Weights of a small CTC image transcriber: num experts 8.
Rows from block 4 of a small CTC image transcriber, named by matrix and row number. Rows with one number belong to one neuron. Each number is 128 + 32 x the weight over its row's rms, rounded and kept within 0 to 255. All counts start at 0. Numbers have three digits each.
After each neuron's rows are labels from the 100 images, of 14976, where the neuron reaches its highest value: "peak at" is the part of the image that holds the peak. Only what is clearly more common there than usual is listed. The data: numbers of one to four digits printed on busy colour backdrops.
# fc1: MLP up (model.blocks.4.mlp.fc1.weight, 384x192), inputs 0-63
# fc2: MLP down (model.blocks.4.mlp.fc2.weight, 192x384, transposed), outputs 0-63

fc1.203:121120144089172132094118136162122150109105127158114111177056074154198150163065134063136122095128124147108155118094174123062195119154099171168130160127169114199085103139108116125157179084099107
fc2.203:165191111139117154136154140165152174119080185111133137125090136098151143113176164091122090114097105128101084097123170084152093121146129125070158127197115148095116109080124195093125098085157103
peak at: bottom centre

fc1.157:137146130147107129118126150182123072142158174146144114129153172131104074113170149147157102098060150136124124182132166103100114175156088113169129091133147109221045158144120094076146089159132123
fc2.157:139107071094182132101139146067163137113075096130082173133113098145076143171067065121103127106040138096081108101163110091056113106116139093087117145136107111084127118090152142148122155089192123
peak at: bottom left; bottom centre

fc1.99:159099075119098134142127105156135185109103134125144179122098148097072091115149152111113149164140088107132153126171138141138166093092135166159137166165096076113132133068211120118111137133127084
fc2.99:141161138111171094110081157128088124114076151089022104120146062120130127175161131112159132116142129122114094127133101128126138190133078099098123062120096130134177126186106140128117112190122103
peak at: top centre

fc1.182:119100055134138212146152093157160152111113144045109137112152179150116133097096090126150118083164107128120111100099096138046140112059151078103167155117147129153135124088145144065164129106170143
fc2.182:133140132162099107087134093151111090118149131149136182105080124050079115128157170123112110175141148158153125158136093141139090119163127189135086102130129118099195082087101093143116101149134148
peak at: bottom left; bottom centre

fc1.292:132117103150123140147125125093084159064161113098112126146144102082145171108201143108114120101105165109175100159168146167126104162152116055034092121094090067173153158132161156146136087181135075
fc2.292:107147132106106154133116109161135045130114177139136149102110084109123047171117138168131083187147164140135147137123140074180160077100141174139092117173138129072125061080103124138104100123098163
peak at: bottom centre

fc1.104:112094144142142085175087128128122194146187113052108142080139133160144156096160103134134099157136125121142088120172116108109098162121126121130180148093160100136196145070133172111165133127128134
fc2.104:050167113121131154095116102126088122135097149149177141173130082128142118155155182123085176101092091127050129105145127107125154113129112071131057167129183125120163164164077094142109094134088088
peak at: middle left

fc1.184:147182163134145144120092130155142147107152142146066156124172183103087133094097148132112166146133139130090102140104145177050090114089109121127085138224124131128066164123131146163170120113134086
fc2.184:119127117108125185174133095122098150179136122114161079120112129171128172177147138090147157122081156127105116089144126186141149116174126138067121127085122126064195088169146181107089174133108156
peak at: middle right; centre

fc1.89:129152143078088086105132139043123110126121166108113096132147127092123125118180133110114170160115075149098116116137104094142092144165104137180099122146078143121100126111167079197095091179096083
fc2.89:148119097176176092085148118192102165157139084138159125129115137143098173123069136170063151089120038122136127095124123141084097134159112115121082169135190130150208120119180119152177130118124155
peak at: middle left; centre

fc1.363:108136224189128052110162138132200139167088105127227122151124163146074110049143105173051095119121127162155113092129093105128078124104105102117074111109159100123150139096155128175131082183112150
fc2.363:150111137081098098154133151147071073084100169189068097112136119172134107163117130098163103123119174092147113144154037139113142121148168135111106134119119112116161162095130148114092121156125096
peak at: middle right; centre

fc1.330:067132134111091126155123140116135120132131080117117104050151106101147162107122158134188141081113138166125045137100050117094128202130102066142157146156108140165120092089140129192035115134140149
fc2.330:145128094130150156135134175143197201113100105144149036124095123131196068133158158112103150150101131140131067121089098126124145172145126151128179103066145121167114164111142080076163081124155126
peak at: middle left

fc1.92:142169042152163138139125062083047143157089145118166151096102141098132121096141147166091096103118126223137115126177148119169110183094202122146137174178111059175145168142130137127131114136136200
fc2.92:101095105116097115115100131156095105187172130107147156136163064141171110163180126120160117116096172157123133149165086131127126081088107107083121114109027125112127159127123110111120102155142155
peak at: top centre

fc1.321:094102134150117164124127142158112171092129130093138132129163147115103128125117098095124199150089094156139126140138106100125094134079156096109150199103133112109065119123154136161159129130119135
fc2.321:116140158115090115164122102180151106125115150078141151158159097139090153137056129160130104132107159047090137141109079113114168136180130140111148120092138092120126101078108200126115139079155121
peak at: top centre

fc1.136:178097104113179125136125188090139113139157147176090160139135147193117115112106108093096183130146086018024111129139144173153140146164118045138131103101156147073076136161128137097121143151135155
fc2.136:169152191124118074143129173111162181145169109133189098134116135106165156096151126088153193126162094175127113068129127165147108111128149099120165156155104112076167049170073125155188147129097131
peak at: middle right; centre

fc1.200:160172071111072127140100145084077135150126142106160108072130127139112102088052102115064185130136126188130139107176106111134116130112092077200138147168084131118110153057109097100098100124143085
fc2.200:142107147162121095182140086063098112101128126141101101115138116148143085142154138105143131069181115103130131115117098122137132141112113113031079088114110115146068133134139179180140119110118108
peak at: top centre

fc1.96:159137162140139179108149156148071111179123182124123181111164175121151137093097167140147162194111124155138170130121109151148109130144151055105087154137149130072139150116144169186206065115101127
fc2.96:117088169178115156114183124142152125118118161167062120121102101115118185099129092169120086119141116130076126114134152104092033123123121112133125176100078143137126144129093154112081101138067133
peak at: centre; middle left

fc1.230:130092105183127149156077131193147090119205109071083106111056143120094161123080119082114073134120133093105112099171168149111131112122105111134101147129123126129170085159098143141200115155122113
fc2.230:147154131097090155079137151136131101123151103161155098086145142128147120165179156126114081113116133177158129079110105114130160122116125167179127103184145146153157132163063117177079116117134108
peak at: top centre

fc1.93:190178091105105164193154093204127117076112108184202152063098138127170122120112121108078155071121092124078129130137079093150114144168070082103045175092155086088159138159151114141120150087152120
fc2.93:109165147109096201134070108106122131131121150168059118106153155115082145117134115119202098141202146120112125164080158129129169113156145112148155081158127170102132082133144118112118117159116111
peak at: middle left; middle right

fc1.144:109114204129088129114128139123082130140128126120097138156159205153073144208065114096137160122139111060113182114104123116122113111112109154139163139134151154175101107113117098155115116134196114
fc2.144:091112105104142100175093075098107213221146107139134119067108120153122134083158122106126140140102167148161132112077121154121153126137161110102121133077146103050119140193108153129157087154146090
peak at: middle left; centre

fc1.358:133129164104155139185069116123140053197147135157165120225141116142114166189109142122059074118156129127117105127157171131111130127104132147177140118138167131158142160135142119109169104125154139
fc2.358:172091066094154125039126088184163118090115165114067127131130168130097082152042137103116091126110156094172171125157109111111188103155122133132143071144088121158128125105102109167136136168115127
peak at: bottom left; bottom centre

fc1.213:158178107123118144145120123113086138111098071125081113145079161086148157135085177103149089126144181097125082135123138141125167154148132108086147162186146123162104111094134156132199141151202098
fc2.213:124143162138144175114124131163155113115060160168182142141113118155123143153143097170106154157126087134129117114112112143156173127079137131134123104143094118043149124172111127104070065110145093
peak at: bottom centre

fc1.30:078102189086148069114109124207080106127176101106167103143105069118174088162097141126179142104140102123096160118148155128119091162110201137176061127148130157164089130160137202116154133101149141
fc2.30:090125090154121110107130183090176126126107164123077115168158159131115107131218131124098098156152121093129078128074125172182143103135072162071152141124114130150145142131089087199104118106128108
peak at: top centre

fc1.58:117096093098129165134135162054109125112130076143102113116133137109161193113137093159135064183156088156168158141098123165142131097098105133098118179137087156093181153102108094170112134096160128
fc2.58:106129072125145033148149177122164113138129117133093085085159139155124109130116200178118168104068147086138143161148127152099213105159168161130089111190132121173137186166064122097144149099065114
peak at: centre; middle left

fc1.196:141097111108118254135139143116115115068148107132059198161134109143138109144127116082147122116170142113101077152128187101130180174225063093121066146190158095124109064117103129173143124102158125
fc2.196:087139137119158107118166180107160088149098152110179142116124107081135121123143118165092121114161138136120169100091095137104121134130143208127165144111089126129102144131089116148064077124152094
peak at: bottom centre

fc1.113:145123112115128164184119150124126123087108088146117115108177180125125082141124102086143138218094115119114139091093143065095126113144118114193102155141131150114108079132129158117137111107113086
fc2.113:143176158161107122104177171113138111122183162165110136127070072107117077100117167146123066123093128140125099131132133136114111153161139171066136079194077119144092103128138109135142193133144154
peak at: middle left; centre

fc1.274:138145152132155157141151141123122130146099148113189118136107074040130119170124119100161136145149106128107113135093146132015097062179116139139138124152133114227079174116130138124184045073098156
fc2.274:114121087117135127071112133079157119128114119173087130095151164152104096073117125131096113121154120120150112106216121106167103157102127076113107136130160103111139123140145108133125143170201102
peak at: top left; top centre

fc1.342:172115099105166158098189135164100138160119140129148133139134137157153105072100148076142129154134117137121126108172088161040141110098131157120149146148061128096086167136191151142197136119183149
fc2.342:090185127136168117184151085146155118164188121131130151123045134150107182082117116206138153073170150145173118119087078179202137120132132081128128155110145103150143120153157107161125155131113133
peak at: middle left; centre

fc1.178:174080136178141147138129115112134182164133093119120108204170182135097115086140106101132131105094075089134174123121103142114173077162074138160121117103140118108179139082147076145173108149071099
fc2.178:190104201148087124166129143173155122112142124109137172142115123233063178155099105161108128136067104091128111190086100127148139156110174135098112089072116127219169082129128133108056081147093136
peak at: top centre; top left

fc1.26:131144106079130163120142125118152114124154118167085175125081101150135094122158087109147138126108155089163159114027129128118123172090165074153142124122141119130115088137088087083130121111090073
fc2.26:103118140165088101096117176057152153144108161137152121150112126152114135178131157117134138142138079173116131113141104130079097113197073132127115182125223156099189129125092139161074131134131117
peak at: centre

fc1.280:072110112088133164111098097168098094100119138124132096169119110120149100182116160142109145146127139091037112088153164118146121113077120146146165137114181154144122132117084155149118143091095098
fc2.280:068115172097119125090127081255112136114127078118119134140136125137149100139132098145188083137146098112070113084055152151182099130085127171123124124151120100157155120112131141162125136101106106
peak at: bottom centre; bottom left

fc1.282:096117230125079140129122129166110123108147114103114105136154190148145105193072129120112120130184098137191159090121150102092081092160162138109088116145147148139166052106139119119141125092176106
fc2.282:124085136125156147146139128127086171206185121140148171103130112116138129100155184142144089136157156108098139150186126110172174095080145143121168124125149120096126217159154138111059154167137137
peak at: top right; top centre

fc1.24:171101123136123148134144141084137081133154148141122150110126123131141106132202155104138189161146078129178092242160157136146125137137109132095090139159108100060184117107109136157126137110157137
fc2.24:159138127200187119119109116150111142125128122092234165125096138121069128149103158178065073170126145080106087090117097155101167055113145166148165086121150136127163133159150090144087149075111141
peak at: bottom centre

fc1.11:110087193106101089129121133137101142076145169091149065149131115125120137107129102106077116158118132145119118147048140119061138105109141127122131126144144100129082152162119096100000120115141129
fc2.11:143124115140107052170078121090140109138174091150134127097111117124101128174107164094154047087120124157174061116087122111103151136156088075146149120146110132129215111128096131127190135152175107
peak at: middle left; centre

fc1.52:160120102115169078103144133147084075099094092156109154132111211105062182131151054144171107113127098104169089118145165125137082102134129125087107130095142153096067103115134136122186074127181140
fc2.52:090123141159169177166160160135138160110132123067070118075121084143128165134128156110081107136157112171086189114119095123076123097137168081152126185159174144203071141180102163070107130111134186
peak at: middle right

fc1.313:144094123174144105197146158137156130142121169120134145112146176154127141098161097165142151156124090115184150154101177171167160099126176122166163107129122110123102110116097145104138157133082182
fc2.313:077134133088106092136161094138095152120118122124193132144165106116187127131160148127133114155116134176148130068146143089157135089084157068185070202085095132062179126108052163141102141153122104
peak at: top centre

fc1.312:170168082139076176187106154141126133164130116129114131093104155096159178121139121146105107138123103168106067087097167092085107206100097066133193147159134078103144103132133147131151081131111139
fc2.312:108084126131152071098135147126086138103175145135142127156096108123084167178161100183152201147136106117137129124109058125099096129167147126126090107137169124138101135154099132169114113147124116
peak at: middle right; centre

fc1.249:090161148152091134067161146141130160072143145156124120118163089180148092138043106126127115140133141138107181123110140080044173135140113161149132112122184147125021120118100135070113139086082156
fc2.249:197043115125109160166083114130146100112126159120178135102048094104159109094152177151116133179148180184097138133106078122078173088097164135124127149120152098120168094146111126145084073113146145
peak at: middle left

fc1.326:140111136184112142150178151118101104128015136140162086211154127119101127129158122166164120150156140152117117129175104184126127158095186203091154186123184109182113200123146098153132132104123130
fc2.326:114137076122203133156124188150142117126149129121153173176096116097097107136069172085088123101151091107056151140122064156095071112149118063107122119146163133094135102144191171143146132086141169
peak at: bottom centre; bottom left

fc1.198:102104141139169153058139062103126068068151155128199085129177098115074122121133132095122133088134145042155126126187098152134115098089137129139019117142079160164127196125136120115109126135098086
fc2.198:149138088132083083116115094107127154142128060104113134178088177150124122178135127224173083179150111109126105094101118101154107135150091149097158165154203145156098127129161128110112160164138176
peak at: middle right; centre

fc1.211:118196077129141127143115130111127159132159147130186146125131096123082133070146062145139089165144133109037152122150197118161050040162128128059119099170086111114087168087148150115129105144175078
fc2.211:078129160163169128113163095094132089088121121155059151112104120078170096126127088064132108117172162101101158143126154149111151159132164163145143032195127129144130113170082076101131139106117109
peak at: middle left; centre

fc1.82:103208112094142142139132081067132074132167140119181143175124135201155123148152161114101164141160145119144147149171156158111120090129146101067161100083146161125093154111092134110060077142128136
fc2.82:123092107165125138108099110196134162147145142091133108112055157095156155053067132101118161145067190138163108122149081101095131165151109091092107150082096150156151109151093136135137119083150136
peak at: bottom centre

fc1.100:146159139161082142118169195110191156163086145065185130114097114155090163088132124103131167083092077116076134106159148103149136120097073095160138140119130173146127146140080140118127107172114133
fc2.100:119195139155113136126153147142115138128099120141120167170159145191140106148160112132095180139170144132163155123161134160111125107113187143153111112154104127071140151152113100093140154148137117
peak at: middle right; centre

fc1.158:150180113180137133130133172157191117111117139136105151180101154129106161143160122093110157150139127099155155085152153173152069153106154107146168171126148121151158020104128098106032119116134166
fc2.158:161106063073129129136091091101104053170115119078184155164112097132173145129118194129177161170178146090110117133141136157125117141122104099132133088111131156133186179129170107169163089111094092
peak at: bottom centre

fc1.283:083158129091153170127119132137051098101179094108083097197097139082154107125130155094129117122111149152163114163160106122147152125163068065110115160136125112081100077124131174097132162152160128
fc2.283:156112121160138118124145150159165074133088166152139190130151121146079103182093104165086123173208163198129136083161130140155114174091125139174139111126127133107170125102112139141073157154084124
peak at: bottom centre

fc1.240:134151133160153119140144178200107117114135169105083071185136180116140155125064154137162118102124215153136114152109111115111105117154216056140115148145108114143139120149157135153108131098090103
fc2.240:146101101143131086114134154088182111150125137154110164147218162117090139141176131075116153139117138160137108119130125127152150150117102135103150128133219125133110212094138153132149185150179093
peak at: bottom centre; bottom right

fc1.357:194091075150191106142103136178133160163122151080131132133084103162113112068138128095077102136194154112089126116101193135108106146095143063080116118187106141123140200143069132150136058157157157
fc2.357:109148121048136120136056144111131175176131105152147165107096123104141133192109093146199113099184201150162073125125111107103193153137100105136134122118138123060131033172124149096124155138153120
peak at: middle right; centre

fc1.65:207142208146141041129092170156137146149142140131093141186119122143115134172126124112124124075176072081119156122152071105167102102084122094149159193159123065102169128136075159149127140072056097
fc2.65:148063133134110161133152140099126123125164081084085124044116114150131152168112137118160109169109093095118098159081167117179123145140178126099095062086144136144125113179113090122113149128090088
peak at: top left; middle left

fc1.145:107089118104154130128118158143060220098142117139179176116107114103104073099151073075081230107116146120110156129148180138106109185133123114088101139095148202149154159127109117147062148167162150
fc2.145:102156115090158185104164169081151087145159147111057222174143183100145087155132127129193143172129155068153069169101104103157106087113173109155162068161085141133150117102118068157102061138116100
peak at: middle left; centre

fc1.371:097101147170158104090143123199110150110111133138168110176103119165156082131177123138126154172119110145078255169138160126096108068121174158157126112142135108149079179117145108133100146106135142
fc2.371:129155134107114152115159086142166126093123121157100088096175096065120093121141148115124112111137111141112084050124111126132111176202094144114112201108101153072175075087100093199143123161124078
peak at: top centre

fc1.101:194085083162071116204076131154135136129144064122098123098110177161138122139034093160128159158083146070088097095091122131144102082112097099096160126062111119080123138053111147136128161091173155
fc2.101:172128143116168125116088150127168078096137181166147134160107124156161122149180166128098121076109186096140106101122130113108118124088119201148115150136092123164180063143087137143086145155088127
peak at: top centre

fc1.291:150111104187099161037073133103110175130151100148101117138138111107135142112115163110190153102138157040169214160116090124076131136134189077136125187179152171173077179123134101137124166111127095
fc2.291:113128133108129151103174196130152144131140115115129100082145124125141140142188146125117183125175094131117048138118114153127105149125105165128116113076138129116116084189127222155149151106096137
peak at: bottom centre

fc1.87:099096162086128118078110095124078126062146145121100120158142161110170117136137083138133112125129157133104147124134140111109128069159128125135133167163121095160180123121165122102167079149153123
fc2.87:157116128091046121103114209230113137149155122162144118093155079134115123131135134128123052150143145119183172159088103111098134119114160104109145115073163136116094112096165158155121133172131113
peak at: top centre; top right

fc1.322:094146181113130114137127103141102143113172162153162104141122113138097134170161079141125205052160133131145124136185114135114104186156043175051126098087166118150148139044134117173126129097143159
fc2.322:136174098161172098044108173120124113155146115149103065184101151156144144114089122083058109141130142118106098103112161115103127091117187119148107120104139138063124120179148179034144029152154071
peak at: middle left; centre

fc1.299:139113164152181133123128125139178183161171075097102156116121108128183193128091088109147072112110142133120079138137110158084160131123111062110173175097135130189100147138153151117171147094133170
fc2.299:154116086123132116095115110130120089161125086127150123044129153114094131103142168144081141136145115180110135112089107033167115091109133133169132082107216121090230121147148104180139117103114083
peak at: middle left; centre

fc1.147:180184109144121116129094129102125127066155106123138122112110140143131085085130154158094190157187120111125111077143152112108085149131138113145087127123151084118107119192124149090103150132132021
fc2.147:136073165088171074101131130104101148146108117175096128119087065117161114076185136116148121128183148125102070172078111160154151165146097152111161111171118143129089154119168099167141125162119110
peak at: middle left; centre

fc1.2:150055145154121097128066129187108129158206162143180145179099131156154147098129132141125110145149113112127165137107151143122171060110143135138135123109158142153124135120060173016108132140180170
fc2.2:166131137096122105091138145112160145102110147139153080126123137080123046101096182160126058109131143154124098108147150144102097127119102141147109189180135121094201112077063123197136118134140079
peak at: top centre

fc1.20:171094153179096091089085138099157161114168108073138131123107123116175115183127202138146095132138156130170104137108115122170150122175133095138119199184124152126114125175151108089096117104070141
fc2.20:133175114103180116168129173137092118116103103170107059123136135134158165168136095090118103133176117159083074149104117130118092094160113157138152131101160159121149150072163169146092128157190192
peak at: middle left

fc1.22:082194217135094138157167058152085170156102106091206123155049130102081145080126090119132135129098080109168109048143131159131178112083145125141110170171141145152123138090116118102112131166086158
fc2.22:135107133139093146116154151118159107090086154199090149149161136133161088144099109072129148096074169159115113135126157087120103121146145166160112051094105129115119187085114141156107119117137107
peak at: middle right; centre

fc1.88:177152079134114139179089127153079130106175105116075178009142157115131179123092096117106109142115106165101135105198124130167061134121123083136120122138136134100103128086131163136151168102139126
fc2.88:154143156108171135100180155111250159086150147116100115163120124117051158148148173156155139139103129114180097110124175140117132154147146178065130092142102142117174072166072126093095099128165174
peak at: top centre

fc1.171:076155118166096098157102102127052108138102149079145117085087143148187103139107190126160111095118128115130119158113106090070118190112154111122022070060147131112097188161162168086093130124148181
fc2.171:068143109127124139095202091145236160137152131155098107174113145167118116102158129204105130161113082164194115119105115121098118140125157171101214164156114119076145076123105106104139130105090097
peak at: top centre

fc1.259:084137198149122123073140127132114119100117091152079145149124187039139153161156101139121117161186123071121084096104126121075108138111084112105091169205129113143142163131094136161096109109158083
fc2.259:190116129108163091174104110148127105195107097108152120111154132156166121118126159049141112069129150150156110094121109115121088134071137141081129150108129139089173114117107107088165152133139142
peak at: middle right; centre

fc1.257:175152129131198168125099147093160139137141132174082076143106128165132128120095124155097140095163158132155126105171149108107124093114102077180119124170074140172130170119123094210156180153088085
fc2.257:124106158113131042165179127096149128122160124081109168140156162086167162124193151117172167129119147162112097120130139109076141105111146169139139093085191134170183122194132162128137138124177175
peak at: middle right

fc1.333:121112024101189128126114097051053093142133192161150119087119158122099129154010197110176099161115095120109136140076137163091079158127119131085152097152123187127148088117153117175151109156099136
fc2.333:062147225145104163173171087157123106123125127149116122152114100129075101082183073111157118155099148145119114145153106115174206125158152093131055150157154114089109161058126114152097110109142160
peak at: middle left; centre

fc1.153:083130178104167087127140126076128166119153131161148149156114118135157139129156133105105185106163102182146098110076110097146123144086155131146118168138181137097135119077119134138131092157044127
fc2.153:130105095134123090091151150100135116133098167128124145129120129157047125101102062174112185146118113128089118084172157151052105110131069171156129121108149133178137151081132127129219208087167112
peak at: middle left

fc1.356:130061130149143097160102133125122142188129135110164122127150129128106160163107115057138176089112093085076107092138151085151110126145201084189137130133161120108084152132068137128108140120158089
fc2.356:142143155129119118091137150127135048090128134163117159082164126101103116067143157162124098195111149124120109192115160122107150140094138161156149084138129100153156165072082152121047158096123146
peak at: top centre

fc1.315:172132092091154103133120161156124072151069101134142137096109133103127130076105177112255080081155056129101140155138092128130180089131122126106087049129140112134118089120140132142140125122078124
fc2.315:111130172132101168076193125091153147111132105168097098174137111083100132152139063153054131132109176113092155124192153125085056129119125097126133156155150152117102136128176137100146106131163114
peak at: top right

fc1.140:118154112161195208163146128148091133132171121153102186109116163181094080161170117054162123213120108078115104193107101124090117128151121131168080110143112133088076111067091115142159170128143107
fc2.140:160115081150139080147133143116144089121129139165134082187122107089132178134120067123095110063111144142129149115184194151140091121202101129042158119114130104184130144097123136109117099142083085
peak at: centre; middle left

fc1.160:108179145159141157132051114116087101073153161161090205160198083119069145155099137065133160095182110104147078155149144116139146122175128163178042126139155097126128144115120147098176110089125149
fc2.160:079156139141125117178167146101182132128083166134151104098122140135138090129099086095122085128153093173103136075163133106100070112129169157124156103139165118117102147110150076122118108161100110
peak at: bottom centre

fc1.193:143110171116153119071055159125089167166145173092160130152157113120143134128133078146164147095152101162137139180213199084076128082042097105104177120115159108133161085182141055174117113149159153
fc2.193:160144073149073128097086128083116133128143130140154063138142115160145141172101191136083082073157134084171153075057096138151162058092191139129134146130140129155079144111112168110087126079161069
peak at: middle right

fc1.229:139204133110106122073148087051082163093210130092135142070152116118142172118166148124101144178185120075126121125109132094156116176132124083111135159112104162116097159142134171145058108117070105
fc2.229:148120088122152125154125116113145176115111124146097138104066098149079113081110141132129129064200101125101084153118078176094123148122126101166123145210092151050183131190062175149129118153159187
peak at: bottom left

fc1.264:144126099148105161119176092069119101115124140147080143064169155125137133049097104148109133075102126158085071136144117139117171159129073055064180146092134116092141146115131101117119159102037129
fc2.264:131119170108147111149100090133132119168139159103142117161100162087071110165131189089090094152093172173171206138133166156108142090150145193163148178110103121121189123150094114135131163200141134
peak at: middle left

fc1.293:117089170133120134135091128171134136088184075106075156154121122119112121164101106171168137109099151080103107054135075119140064132125139129073136123131114127136106119097106172082112134103114184
fc2.293:132122122085186127107109065133152134124134115107121167143160137074167096140157089126127160109143123128127165130182107091150114135118079157118127176192188144121155116122094119120086200161172153
peak at: top centre

fc1.224:086126147125133199131092117180160120085110137162115125109116116196153070088114153098115088098072136142070190182163134092201142151122158109109116102106086137155081126128154126105149135182076107
fc2.224:096153125128134120087172119255066146085116062065138096145161138114141111157111086097109143120132086099139118116123110075147128117097153122062195167110120134151080137161140120114115142072128091
peak at: top right

fc1.327:147113112147165085173087133154106133121161166157069095090122144125152200142097087138113112129115128186100125151151118097111110125143096132173166150158161115136130137135056144116138160078087106
fc2.327:108163146150112114126123175131183100123139121067210127084102146116105087134156112132155143127117150136178106173106114094185154093074165176142101105116115120147083101161079083113146089082167117
peak at: top centre

fc1.314:151093144066205093147056099153097152106184108066187119150144122189131126142109125168123090057171130127138174201175169140115152109121146062135169109125071139145155150113138161115119076103153129
fc2.314:187165189120107125115173120066159157126064122147102131103080192097215111125189100171117138088150104150160105076146090097140158156073113219142127164134118135113152072150101095141124165127120077
peak at: top centre

fc1.102:094147059120117161059142097065107084150068124174060148193142138123147155160123104150148108123122124217128111067114132086066134145126129143149156108120128069123069139148064115117120147091136127
fc2.102:180168175160080089156178086197134139115169108049127118115121178146141121154124138107080092052120168070140129121180120154099162130132137140115094141082101116131134143205111165156130117087142106
peak at: bottom left; bottom centre